python train.py --arch="conformer" --model="sound classifier" --dataset="short pieces for a synthesised band: melody, chords, bass and drums" --train_examples=26041 --n_mels=80 --hop_length=160 --input="mfcc" --spec_augment=true --win_length=512 --targets=["tempo"] --num_classes=10 --norm="layernorm" --hidden_act="swiglu" --mlp_ratio=2 --head_dim=16 --fused_qkv=true --qk_norm=false --inner_norm=false --drop_path=0.1 --subsampling=4 --layers=12 --width=192 --positions="relative_bias" --kernel_size=15 --label_smoothing=0.1 --loss="cross_entropy" --init="kaiming_normal" --residual_init="none" --optimizer="soap" --beta2=0.99 --learning_rate=0.0021 --beta1=0.95 --shampoo_beta=0.95 --eps=1e-08 --precondition_frequency=25 --max_precond_dim=1024 --one_sided=false --adamw_lr_other_params=0.0013 --l1_shrink=0.03 --max_steps=10100 --batch_size=384 --epochs=148.9 --lr_schedule="wsd" --decay_fraction=0.2 --final_lr_fraction=0.01 --warmup_steps=1010 --weight_decay=0.07 --adamw_weight_decay_other_params=0
Rows from block 9 of a small sound classifier, named by matrix and row number. Rows with one number belong to one neuron. Each number is 128 + 24 x the weight over its row's rms, rounded and kept within 0 to 255. All counts start at 0. Numbers have three digits each.
After each neuron's rows are labels from the 100 clips, of 14848, where the neuron reaches its largest size: "top examples" is what is common among them; "peak on" is the class under the peak. Only what is clearly more common there than usual is listed. The data: short pieces for a synthesised band: melody, chords, bass and drums. In brackets: how many of the 100.
# gate: second MLP gate (model.blocks.9.mlp.gate.weight, 384x192), inputs 96-191
# fc1: second MLP up (model.blocks.9.mlp.fc1.weight, 384x192), inputs 96-191
# fc2: second MLP down (model.blocks.9.mlp.fc2.weight, 192x384, transposed), outputs 96-191

gate.349:126129127109130127128127121135143205106127075121128136145120146128136126120125127134134147082122120128129112118128164098075117124128128128127137114124135085085115134125129169104127128128147127127128125125170127159123127127128127117137127129108100006133141132131128124129122122128157127101
fc1.349:152120115101136130137134125128135130128051121194128136123126127125129128127141128127075117136118128127156152177108128114069125105107129122126153120128128143128131117128124063000129128127088123127130121124099101126128127057128115128024124128082182126129126126133159133179130131143100131128
fc2.349:186131132129000134130120140126134097111128117122255131128128132129135125140117124127128125128125128128142129133119135131129141130126128129076094130139157125125128124115128104129130111096132137129128137123129134127137083133128134114125128126127128126130027133120134128130123128129143128128
top examples: tempo: 120 to 130 bpm (29); tempo: 90 to 100 bpm (25)
peak on: no chord (98)

gate.150:128135183128125112128098133139102129119170121122135092132167118129164126108127159128120128082128119150136128127121131138145127019056138127237125096128125128128090136122111198133125128129129127133128131077152130161106171125129133127142108132111104177119131145129131143128115128137134078126
fc1.150:122128103128095142144123128114136131113114128128127055100126109112125128122133070132164141078128129156128127134133104089127128204140123113104120168123129132128141108129128144132119121170130127157130134115105084180101117096128023126121134128125125127145251129127119115128127130151125175170
fc2.150:099128130125127106125116065124104022118129122154137131135127114122128136136126126101149128131128128131124132128123102129128129108107128159102129146130128147129114220131153095130129144009122199132128129127129117128124136129129128105107128136127128127122133114128124127125121118122127127128
top examples: tempo: 120 to 130 bpm (51); tempo: 100 to 110 bpm (37); bowed string-like (32)
peak on: no chord (80)

gate.159:131140167112096128122120129113121128150126134126124000121128088129129128184130107124093136114128130182128129127127126163076128128160105131129128128134128133141127126079126128174128134117121128133131113129131120128135137157132129125142106142094164131082132128128151124151135128130127121128
fc1.159:130129128016133137138125136128126129127127097123141243129179127088126125121127149056129129133088105131176127073169161120106121103129128140128128110140081145121127118136126086171127110136156143137123098133129163128140122125119130124128138138147143133104129126078123112154108125129180152130
fc2.159:160128142146132115145128134128143147135092130129133128109000173137101109226103128122112131115129128128102149125138150133132106131084132129151110128129128110118193143128124128141121139102126141016127135123123147117119109128090128098145123128126127125127065125144132094135148121138129084143
top examples: tempo: 110 to 120 bpm (29)
peak on: no chord (50)

gate.58:170122117189255123127123128129107122127116156127136106187130138127119119097131129128156128103152146236131160133130097127128126121131129125135134135135128141127056081128126107143128128069109130127128134135127126129128130123127127127127123129131128148138154121123162094061119130130128119129
fc1.58:164127123141114125129105138122132130117149119119119137113126133132128138183138133129144128102157125124152128159129175136130130159124124132126140135127134124128074117130108137130128124129129145123124130126162108128084081138130121134094084100118126140122130125126128097094154147128164127116
fc2.58:112129107114125069127081131126128118128125096126136133127124129128121123122108128133107128130110111128128117134125102133132089117126129161069140129130121119139156117120125091113128135048129194151139125128146163129145119136096115140108127145131129127129126210131128085130128126115132136142
top examples: tempo: 100 to 110 bpm (32); tempo: 70 to 80 bpm (30)
peak on: no chord (77)

gate.70:144135127127117129123147134107136127112112139124142175103081111142124133105139128119128128161111175143127132097137082124034147142128129124136140096128133133128106193124127127129128138146124128156127145128103163131112128088129079109138139109094079129178127128132160126114141121124101128129
fc1.70:128126201129108128129142116128142173151164120125127093091131196101130144114129108137129148130129121076156136117128135124141129125130128128129143132161126118126146114120164121125094123138121113173153120101128131136158155068128128124118176135131164129107128128114127121127127128078125129128
fc2.70:139124126138129145123137118103073123136132105155115128129128128126144128129126127130128128129132106103210150133152129126128128129164129126126104189119096090122150128128129128099132135082127146122144101126108203133136124123139130133108099117106136131037130121125118117133135127255127118123
top examples: tempo: 90 to 100 bpm (72)
peak on: no chord (51)

gate.310:148128131094127201150120088131119165127127133178125128139167124125124126105127133128176148120150125129128128129110136165132128124134119128104125110132144122149099121117145168125127135128164129128128153167122143138130128127126126126126112105128117143094127128204138151091121134121082119128
fc1.310:128137152131111128127075108133143030131120107128127133130146062134169132128125134128118124112127159132116127141145127128127137048067128128128129084130027088128151140140128128129128089127088128128128117111125092131128116126128127118072126156147128131113162139121128158176096128181108124157
fc2.310:132131117140127121126143110128065155128073084089125093129142119128130108120130121128123129133142113122188121117128127134121123128108113127128123128141127139161069124092127129127133090192147214099122183141121133117177128078129184129181136147121129126127113127130110132116215134128128128130
top examples: tempo: 130 to 140 bpm (78)
peak on: no chord (54)

gate.110:158128126027108131097175113120144108150124097128132124122129220128128133128110126128128115128142117133096128150126122130129128180129113134126108122126154144128128136128109132128181122187141169124128118126140109125128130143134130108130129121118127139135121128143120113145119108000127142067
fc1.110:128126128116127097153174128128140128119126138128132082132127131127136129130137122124128128132129128134033216110138121119126131198127126142128077127128123132128128126128154125123135185129128194130129128128128160128128174134129129090156128138076072116129127132121134127114113130127127128125
fc2.110:129099141127124126128082153125127132127037136131120128149122151129128123118128129122130128132151119188125128119130130129131123037149125128129129117122131130114128120120128126129118103122106130111128149155129000112128141125196136130115143128131128127129173134152129137127122131126129127127
top examples: tempo: 150 to 160 bpm (89)
peak on: no chord (87)

gate.288:125126128097123129129129145115143121128121126130121129130127128128129124126135159124177129134128113139128126117242137128145123132127128124130128214125130127127104122119131023109128126129128122128129136124132136197128098136128124128128124125128120128127122141139134082117130128136128124083
fc1.288:110127128166083128130129128128107043184130120199126123129127128151129140130128164126151128128129128129130128124128124128129135126098128128143167134128135126128135085129129130130128121132130133131128161127110129120110128108128128124141123141132122126165128098000127132116127128060128163131
fc2.288:255128121149089131127127128124149139148127155139128128152130101062115035049128128136130128127161128127188123124099127129128126128152128133105019121130128137135131108128127130122128128200165179121128128128128128132128125131128124145132194104133161128072128141102128131130127107129132130128
top examples: tempo: 100 to 110 bpm (28)
peak on: no chord (91)

gate.13:132127126128144128128120129132130105123122129152127132127114133080130112103043185116116141134130124127128112205128123128019128128128128127128124109128128151128100121128128126122129128128118128118128128128097175129130134203128129109126117170140127142115128128129102125098129110126129125128
fc1.13:065128126123127107216152224128130131118119128135128128131092127176128129135150128129128128128116129131127127128123179128140130129177127128081194128128103118128138184128152128117134128130128127128128090128133128127131162086127128123125138120074127136103128161142105129127128129135127173128
fc2.13:094127173125128128128118151128122108109128128137128128131128118127132134129128168128176128127111133128178106128135120108128123127091137128123202130148132115128128132128128113132128125137128128128128130142078126126124141120125128166228124096051128128126128176130134114152127128127128170128
top examples: tempo: 90 to 100 bpm (34)
peak on: no chord (82)

gate.260:081128129128128148094130125131169152047133121255120129173122112129135122149117094126112123116138131139156134148121128128128132128128129131130128106128127126128130126134130132133143128114129125208128138129125128135131128048128114129128127111175128067128127113121096094126130132107107128098
fc1.260:106149129116135137132159145129159147146125130132128126124127156093128127096164091082116128105095126130126124145136091130166126128130128126100235127127255129127071142116128128128127164099128134157129128116130118129181128138128131150150130120174103108131139123130119129131156164096132115129
fc2.260:128128117137129127135111118135082124125155128096038127128129101167122126081129129124130128171135111143133128109120119129154136132126128100113133129131178139123123104125092055128112127112082127128148104132135172038148113128127123128139126112141129128126101116131109130128086112122130147121
top examples: tempo: 130 to 140 bpm (65)
peak on: no chord (74)

gate.256:158129128132037130139141131131128123152122109123129091096113125130127133121104127129162130126122123101021143127048130152126136123152128129112128140131121105128114094128134128096130159127129129130128129124150127130125124132129133140128128179123120128124126135141128125114134123133134124129
fc1.256:186128131129000157124160116127128114184128115134131053124128106141127212124103113129157154127126127127117127144101112130127136130143128128084141126128130116128126100125135152132132131145166127162127095135134083128140128149128128122130117134123121102108119129129100147127128128127135127131
fc2.256:193128129141127137129119135179116112142129141094132128126130121114129125130124128135162113203128121128131094133129151126000124124107111129169129128100129122128136105127128128128183131126126100128128137128123123061132127238132120129070128115103198121131139126132128136132126128104129134126
top examples: tempo: 160 to 170 bpm (47)
peak on: no chord (89)

gate.285:103083119080149126128131069136128126150120086128127133084135100149145128136131130120131128135140086141170141027130133148123132108128132128127124134129126066128120103127130171107135144126151123126133125142129132126141116126128130138112128128184128119116128120144139127127133129130077119127
fc1.285:085130114083172123132138128127134097108128137134136061129142177131062128125108100103124128119129127151112127129081073128059115112136126104173119105134137125145128129132075178129129175129126111128129215133119155125084128029128130126133129132075134127128186085134128116128122125142107104140
fc2.285:123125121094148132128150128132124126119165128132114124132134128103095135105128112128120126124132127111111142160132129128128114085098128123130128132123147118130166110130137128136127154095143139024129150129128118107171116136130128133121113144208130128107139150174128122082128121128202128125
top examples: tempo: 70 to 80 bpm (60)
peak on: no chord (67)

gate.255:222154130132117127128121129023140126176129166132253130128137144093131120129125123128145128120147135104128130128195124128141128072126128134128113128128134086127129128135131130123144127129128129139128124141127128127127141110132128131118125170108130128131087131128162127080063106138128130151
fc1.255:142122132141120124129132128129128128130145128129076118122128109109099153130110132127124128128126128128127109128076140175131105182129128080110127116119129110129107130143130127126129128129114124255128145128126055130136130113128130124131128132115125130124127129129128158131128128129126125128
fc2.255:135128123127110121131128127127168125128124132146129130098110124111154125130117127131119128139121135133157128128132128157255123123122125128122129073108128121128076123128128130126128128128247122130128100116126116121137090128137108128137128127119122129108128131128128165131129128088165157130
top examples: tempo: 100 to 110 bpm (30); tempo: 130 to 140 bpm (30)
peak on: no chord (69)

gate.166:130129129126115120124133127127129061148105127130137130127126124130136128120128137128128128128122128130118127129255119128128128132251131125122130128113127130128134147185128212138147127125128107128131137128125151128121129123125130123125101118163134123104128132134128131095133128127138135127
fc1.166:129142116123129116116129127137150191134138126127128134095143155127132166128131127124128127128128181143130127191128160126131129157130128128125140126126128128128159128128145127127129127128084111119150121128129128118122124101126128124194080000130148112124138123129133121136126121144122120131
fc2.166:129133130210128128108127125128241128106128132109128128127128129128125151129128155131146128128129125004140131150035128143096130128151128116130128128128129128199128128137128128128128129128129128125128013130128128139129153128135127126152124121128126128113125128121128121102128128128137124124
top examples: tempo: 150 to 160 bpm (39)
peak on: no chord (51)

gate.117:108124128129177128128110167121128125161125129135122128127121137123120080134128094116131138088126136141114127130112079127153113123127127128126255140125135142125118125126131135079101125015143131132127127132125122131127127071111139090144119132136112136109154125129184130128121139124149137122
fc1.117:136128145168127128126128127128129142123131101143128129142121128175102135128168133126127136103087128129112127127121131128124128158175131128116135092132109168130110127133134090150118127114128157099188117141115131111128135140129135142150129076128137118165178125143140136131135135128110115128
fc2.117:100134120139103084130126138124136126130137127132122127126128232121164132133126100127176119144101121135133130129132163126169149059106128134133124036117128114117099136128130128117172156083142155127156145129122128129151126169126136063137046148082137140134128127097128116130143130160233139127
top examples: tempo: 80 to 90 bpm (62); tempo: 70 to 80 bpm (36)
peak on: no chord (52)

gate.325:122133122118092122128149134126157163161139141133128137148183128122127120120147127156132136179028130104126152112095154128129099150129130125221153136128154127144151099129128153120140119111128132128113161134150146174113128143129128182171128100148129125144104128108165102111125127132059147129
fc1.325:099144143113107128097095123129078127085202114108105123132129093155124128113131133126115076127128137127134119131114108129146125178078131098147148129130128139133119152129109101136123128124147131134126126131124130131134128144088130141135127058138135128095128126133204112134130135048116209112
fc2.325:162128151089128167130111110130114131129110079093128118109113072160123157071129128179130128137128128128119118193130120153129106111112125122129095102121126138142158189118129128062131084205148156138128123175127122131159149105144112158128073119175143127139128131122129111129120123128180136137
top examples: tempo: 130 to 140 bpm (25)
peak on: no chord (50)

gate.263:068139128129102142127148144136147072121137105128128124104138139132128127112127133051160128124132141134129118119129124126135128125113070129119120129128166125128133052144132126135128128107129153127133119123128099133137116129126229145132147118122250129128126105056176128187129101126125152121
fc1.263:129119094183125128133094101127129149140151157143065122158103097137109125128109127127116128145111128098128128135128145129083131062127167128156130127134206106127150128130144129130128124132128116119122135161141199129125137157125127134134150255126101127130128132129141114120187136116117094163
fc2.263:255128128149129131126106123129100105129134112140136126172124128134092128137117127139119121189141132146106127092128135117124128128113136124126191112170115128125140139128119130128128157112128176128133129130169130132133129146060118132124135216095200116108128139129130112128072129127181085128
top examples: reverberation (62); text has "room" (62); text has "reverberant" (62); tempo: 160 to 170 bpm (27)
peak on: no chord (80)

gate.178:106128128131131120149133120134121117130133128170133101105128140129098132107130017129128116119128131085114139129127096120131128144183153114129130128131128139128130129128102127107127128125122124128127124126147128118129128094140128119033121128146193123127121126136143147069126129091128140128
fc1.178:203133128136095128072083158127169114112110119129108091148105095127126128128136136133077128129128132130118123093145134128137126118123138128130122128128130100130130128128097144115128135182218003117127179131102120125129155124128125133072119127129123127128138128128121118125128113129138140129
fc2.178:182128131112163128132137129123104133130118128141143129114138128128048131128127128139127127115127132127091101132131129119128107144116128128130128126125128131131159011209128128128126128000130132128128127128136165125124128161128128128063185133106128133126159143132128131116127142142202126106
top examples: tempo: 160 to 170 bpm (52); tempo: 110 to 120 bpm (31)
peak on: no chord (62)

gate.53:092106095114128128132128128138120132129125255147128115128127119113119128127127128148128128126121131127126215147164104129130130139128128143127121148128132123128254128129128128112120133112163128128128151129128091128128128123128128117041130119126126129150127129114128133194133128121141126129
fc1.53:140132128109129124128117125126128137142126133070128128124119115128132129128159126128130128132127127128128109126090124127127129131106128134128120114128127099128117166128132190132140124169128158130128146127123255128159086129128127158255121131134108112141110128127130128103127127122121141128
fc2.53:092128128150128091131125142125105161125180103128137129139138133131113150095128125184125128131063128142140112149141124135141128095128128131094106122132128125131121133128154128039128123069157135115128140140128161131151142115118128063124128127128128138124122129108139128142128146132124130128
top examples: tempo: 140 to 150 bpm (77)
peak on: no chord (50)

gate.180:117166129129255133133169094115136150105130130109128111109098151134130125128096136128132127127157131128131130129130086128128131188164110220107121102124117076119095119127151069125128133076111154128130144129110109144128119128128158167065102127140129119136128128176126202127134126131143115128
fc1.180:102128168120130127128128127112118135118133126137109128146075155105128130128122124127040128137131127123129135128132128137128110206184123076141040128128218137133099103128120128139120129164128128117128038128126096128107109138128120126148132138134170128160131126133127129080177144121129141128
fc2.180:133128126128130132128116123126128124123146102112128128157122119132139119121204119117128142129127119128129135126076176113134137063117133128138122125122127158128127111135128128139128107252116125129239112128131127115127124128117126238140062139126129138159128147117179073086129129137086126137
top examples: tempo: 100 to 110 bpm (51); tempo: 90 to 100 bpm (46)
peak on: no chord (67)

gate.193:128132128111121128128129129128104128134143129118128127125081137128128020128135113120133128077129128128128128023128128128128128128132128128153122131128129128128129125128128128140128128126130126128128126251128128126128127128128128133135021123128140173141128128128128128128138125125128114128
fc1.193:128128105105255129128130128128127128124055128128128106184127116151128128128128086128130128129128128128133149128128157128183114124129128128128127117128128159128126127128128128128128128128128139128128129128128128128128128128128128177085136127129128128146128128127128128125128128188125134128
fc2.193:126128128126128124128126131128103128123122128113128128126135128128128128153134128000119128128128128128127128255127121123128128128124128128130107128128128139128128127128128128128128122114128128128128165128128127167128134128118128128126129128128127128128128128129128125128128124141156127128
top examples: tempo: 150 to 160 bpm (32); tempo: 130 to 140 bpm (27)
peak on: no chord (74)

gate.134:127100124139127145143128115121113130139122007000122126121123176124128123132128122130112128139137134144132128113148128130131133113127123126143132127116124157128129131128121130119135121162111128077129119129126123129124120131128129126043130136127128158200125124131130125162111128139145131129
fc1.134:125127149173081125138126081182136111080108107136128088137093076154126120129139131128129129218144124137120128128255132126159120142162121108130144126125128177128121177131116104128128133169077147122128127133095133128137095161129128103095141126126053129119095129126116094113128136137126108139
fc2.134:089134109131128132113139121145120138117129083128128133179131128124123142140114126099133125142127124149123124130119126130147126082143131170137153044121140172135124135134150129133127182000141128129128127125128112137207126126129112126086116118117127127065124104138128092107124135142129131128
top examples: tempo: 110 to 120 bpm (77)
peak on: no chord (91)

gate.100:104129110125169129134087128100127133118067129128128129171133106166120121125114126129199127129134128126148118090112113098135128159132128115129121128130142138128083119096124189156128129113125128141128095130100119077124127126129130141140128130128147132128157123132137123116122149131148106129
fc1.100:130134129134124123129142122129109138166111127180123135100123146126133149132129092127076129114142091125133114130138167129126124135143120128133174086129128127127099137099139013127119126134132130116127166118171138160121115123128133081127114081144058128166139126131124135136132126119138134105
fc2.100:150125128129170128130117127114128172115190109120127110128128133120137135128131125082128128128133126127109145137141129126129124133127128128124157131128128149160128138126125129128134120146161154120123093128128087183140123119127136148105104153113153127120122106027089082127117148119129121168
top examples: tempo: 150 to 160 bpm (47)
peak on: no chord (66)

gate.238:224128128120163126159128128128126125146122160142128112108127128135128128128149128131127128128130128128128128122126115128115128111132128095127129058128128129128106122128120128128091125142128128182128128128126128128086122129124128180124179125128128128128128156128128129127128128146128129128
fc1.238:129128107127121127128127128128125118122113111128127131122128127127128128128255136129131128128128128128128128128128118128127130121126128128125113131128128130128128118127128129118126128128128182128128130128128255129125133128128128128165128068128113126180106128123128128128128128229125127128
fc2.238:120128128128127147128128128128128165125130080112134128130127128129128078127131128019127128129128128128128126128128128139128128008121128129116130125134128128128128128128128128128128129131117128112128125128126128121128098128103099128140128129128127128128128127130128128128128128126134133082
top examples: tempo: 150 to 160 bpm (77)
peak on: no chord (57)

gate.331:144132129127124154130118254130128132080129133047133109128120128128128124138092115189146128128138128128127130130129126129130128155154128087116128078131128131071128129128132139105127129128117163086129127127125128122121123129128128166128130132102128129132139069171132187128126128109111121127
fc1.331:122128082120104129128128186128124137112146116056136120115138153129122128139092128128166138150157126127127129133114129130130130155176128101138114086128128128128127151119149133094129123127129148118128125128129118129183103128128128150156128110153125128128135119174127128128129129103120123128
fc2.331:125128103146128161127127200128089144128114126128125128124126071128105160007133127140085128142127128126128068127128138146124111161120129128128128132128128141132130172128129128110128146128141128129128134229143113132150128128126088133127131110161127128135128134120129163197057125132126121118
top examples: tempo: 120 to 130 bpm (79)
peak on: no chord (61)

gate.7:131128066128128127092146128063111109127128138128096119141121116072130126124068099175105163121148127128132057138148103136238110053094236128129129132107124128128102182131126125121164129165106121104124138128132128128125149128126128105124130185124120129132116127164133126130128095130125126128
fc1.7:106125128120127146111162125128115129133136060127128113109125123126128127137111125136132125081129175130142108133123159127126128029136128122128128000128095090128124114129075119105130147130128175131129128126141128131150133115128128117127132125127157131128106128139142153135124138118125193128
fc2.7:130127129128127187122129210131103127122127060084108209136129228129149116117149130129074128141099091130129118126128102113126125129116128129128146129133038126178130200128092130116126133128124128128129134128090128120124127130099130125175127143149144128128128134153128122165162129132127125120
top examples: reverberation (63); text has "room" (63); text has "reverberant" (63); saw pad (40)
peak on: no chord (51)

gate.69:157128128125155118129130127128027116154134255128128110109152113125128128128129113128138128129128128128120128147131120128131128128119128128128131128128128113128154129128128129127130128129126126129128128123133127128069127085128128136128129128141054131128128128130128131174129128128000119128
fc1.69:123128124131126207128130127128137118143063128255127133138168128129128129128097128132112128128128128236090128131128128128128128115128128128127128125128128128128128108128128128146128128128128128130128125128132140128128107125128125134085127128141245227128128128129128128128128128128112118128
fc2.69:116128128128128137130125127130128128128128184117128129167128116124127110126205128128128128128128130128133128126056154128127125126124128125136127128140128144207123128128128128174128126130113128101128114128140128135093125128125105128162128129138132128159128133128128126125114129124001132129
top examples: tempo: 70 to 80 bpm (70)
peak on: no chord (77)

gate.380:078130128139146127128185171128095176108086108124125125129115131124127130128128091130137131084132129128207145127131134125125171135125128184127086134119128129128120122136130132167136160128123129128128123128080143134129091146128128129129145126129233116095146097125128131119128128117057129088
fc1.380:115129077127159128127173170159126127086125124125132124087129086093122143093090128186155149129127116033103113144122077127127130140127125129131072128133120132128137113129132126126116129127141125143127108186119170134160128129135134128136088107148127126067120072126127126156158056103128129129
fc2.380:116128127000142110087102135172106101127128132110130143096128114133144109110124128143118128129128135156130127148121138167121128132157128128089126126128127156127129113145128132128128127182130170167128133116105128108066168129142129128165123130129128133144127136127131084179128161139048217133
top examples: tempo: 110 to 120 bpm (49); tempo: 90 to 100 bpm (25)
peak on: no chord (73)

gate.241:128128128128228128128128128128128129128126128128128213134128128128128128128128127128093128116087128128128128128128036128129041128128128128128127128128128128128128128128129128128128128128131128128128128128128128128128128128128128128148128128128128128128128128128128128128128128128128127128
fc1.241:025128128128122154128000128128128255128128128128128126128128128128128128128128105128127128128128128128128128128128128128200128128128128128128128128128128128128085128128128128128128128128128128128114128128128128128128128128128128128102128128128128179128128128128128128128128128128128127128
fc2.241:135128128128128128128128128128004128130000128128128128128128128128128128128128128128128128128128128128129128128128128128128130128128128128129128129128000128128128144128128128128128198127128128128128128128128128128128127106128128128128128128128143128128128127128128224128128128128139128180
top examples: tempo: 80 to 90 bpm (57)
peak on: no chord (81)

gate.112:125128128113119140129132110136114122128144127137087191128123097173130128128114135144115134119129106127209135145129158129109131128126130066125122253131143129127130139128121122116127127122106091128129124136052116063131131060130121131168231081145134124157128112160127124103141110082080168129
fc1.112:043150138128211116130156117116148166096151125132126120192107129153129134133125138123132137180138192153152128110166127143134128147123124129117157128120139147116179146120136127174133117127154134135136129098124128114121165146130110114090121159160127120128057129113127071145128137123157144128
fc2.112:097125132127121127148132140093126128109117131144115123193135196123098127154131126102127185144128128106116127147126136131131112127120155126130145129128077175131130131130147103137134107143115128119125138077135135000120111128131143085119118136129130120125127158127181127097141122087154129128
top examples: tempo: 140 to 150 bpm (93)
peak on: no chord (100)

gate.277:124128134127114109128145127128128106255107118133128145128131113144121128124140156160152129109140127128128128133128110129111134131241128131127128125128128125063130123128155128123122147127134126135128088109118120128156127124128128132140135123130156111125129130131147075181032128158131130128
fc1.277:129129136124147131129128127080170124133082124128128128127117082129137127128128169128132128131128140126128127122129177126129128128128128126128076118127126127128130122129133137234129131000128129128120124124128105124140126188128128121128128129127129122132120158101129128137123124116125128128
fc2.277:148128128041130141123129127128142128082125141127128128132147125128129150129128240097127128187128128128130126182131129128125129135079128090128126126131130013126130115128131127129127120133129117126151125127129132129121128121127128128080125125065120172120131128128126131121134128127128129127
top examples: tempo: 150 to 160 bpm (60)
peak on: no chord (59)

gate.314:209118188137126113133108137126130128150111127129143130135050119137127111107044129126125144128126131127136091120117128125123133141129112114131135144075118027125200125145135131128129117133124134127129225167114098149138126114135118133125149124131127126141101125167050109188129125115135103114
fc1.314:123125126083187144143117135125080182128103195131127102139115140140127131130117097129143114116128147125135128139120127130101131218206127123129115127129127127128145073129075107122132130081126128186125123127169127128130132203130128111146126128125128128094130114134130108093121136135106177131
fc2.314:134127141111128162124126124120126140119145124125097130127095125132156139163118126054128129128238133134059123083111088108132126128122132133077049154128134137123135165135146104132164102223125099109133126132127115128134130108128134116138128126125093130106132128183123108116126139135103160132
top examples: tempo: 120 to 130 bpm (64)
peak on: no chord (90)

gate.361:089242128122140127128129128128095128128135128128128128128127128128128128128128128128117128128128128128115128128127059128130128128128128128128128128128255129128127128149128128130128128128128128128128129128129131128128119128128128124129126128062142128129128128250128128128128128128128143128
fc1.361:120128128143131121128127125128172125111156129127128128129128128087128128132128128124135128128128128128129128128130180127136128130123128128128140131128127129128092129128128132133128066135094131128128132125128128128123115097128128145128139129070185128125068128129128129128128128135126135128
fc2.361:255128128130128128128128128128128128130161128127128128128134128129128128131128128125128128128128128128128128128131130128145129128124128128128128134128129128128128120128128128072128129125128234128128124128131128124128134255127128128134128124128128128124128132132128111129128128128125128128
top examples: tempo: 70 to 80 bpm (53)
peak on: no chord (51)

gate.160:128129133128125129155088034128133145127128114120142132144125124128128133129123104128131128128119128096129104129128147128126127129147156128153128128128128128128128113130120135127105185128117000128128129128164127128128128101128128131174125100123120134159128127128126127149130128159111138128
fc1.160:197128068128116128176127030128131131131139146097129132177127139126133129129171129102159128128174128129130107124121129128118130129171128128130140122128128125128129129128115128088128128128217126129128128128128127049118129020140128162228104124129130128123130128123128128128093128139128161128
fc2.160:051132127130128130135106139128128130024126158092140128128050127127128219143125128118130128128126116129145082173128126181109137129204128125128127129076128109160129052126147128128128087138145122125128143117129127133123085145127128141125083128182128128140137128133136128125131128117123128175
top examples: tempo: 100 to 110 bpm (74)
peak on: no chord (53)

gate.249:139129127121152115128130123128110161129143132126128155101125154125127162255100122128121128128126128078120141130128132126109128128128128128241133102128168128128124105124133128157128098124110119156128134128127168128127158128128106125129178111099127128143134146131128128154129126203104128128
fc1.249:117125123151134129164128108130137121114130101112128128155112108140133128105128114128044128186128128138212128142150127108038130129119127090126125123128142162143128127128129082128124143129097081129128125128134122125110122115128112116139146073125144128178129121091127128255096144130133156128
fc2.249:131137134110128169128131143127128132128128122128130128136134117128127129078128124127129128126179128128133128127091128128127162127129128127125085125120128129125154087140128127079128128131129093100128128128130128138133127131125106130141184121128128128128128014126148126121130128242142131128
top examples: tempo: 120 to 130 bpm (28)
peak on: no chord (90)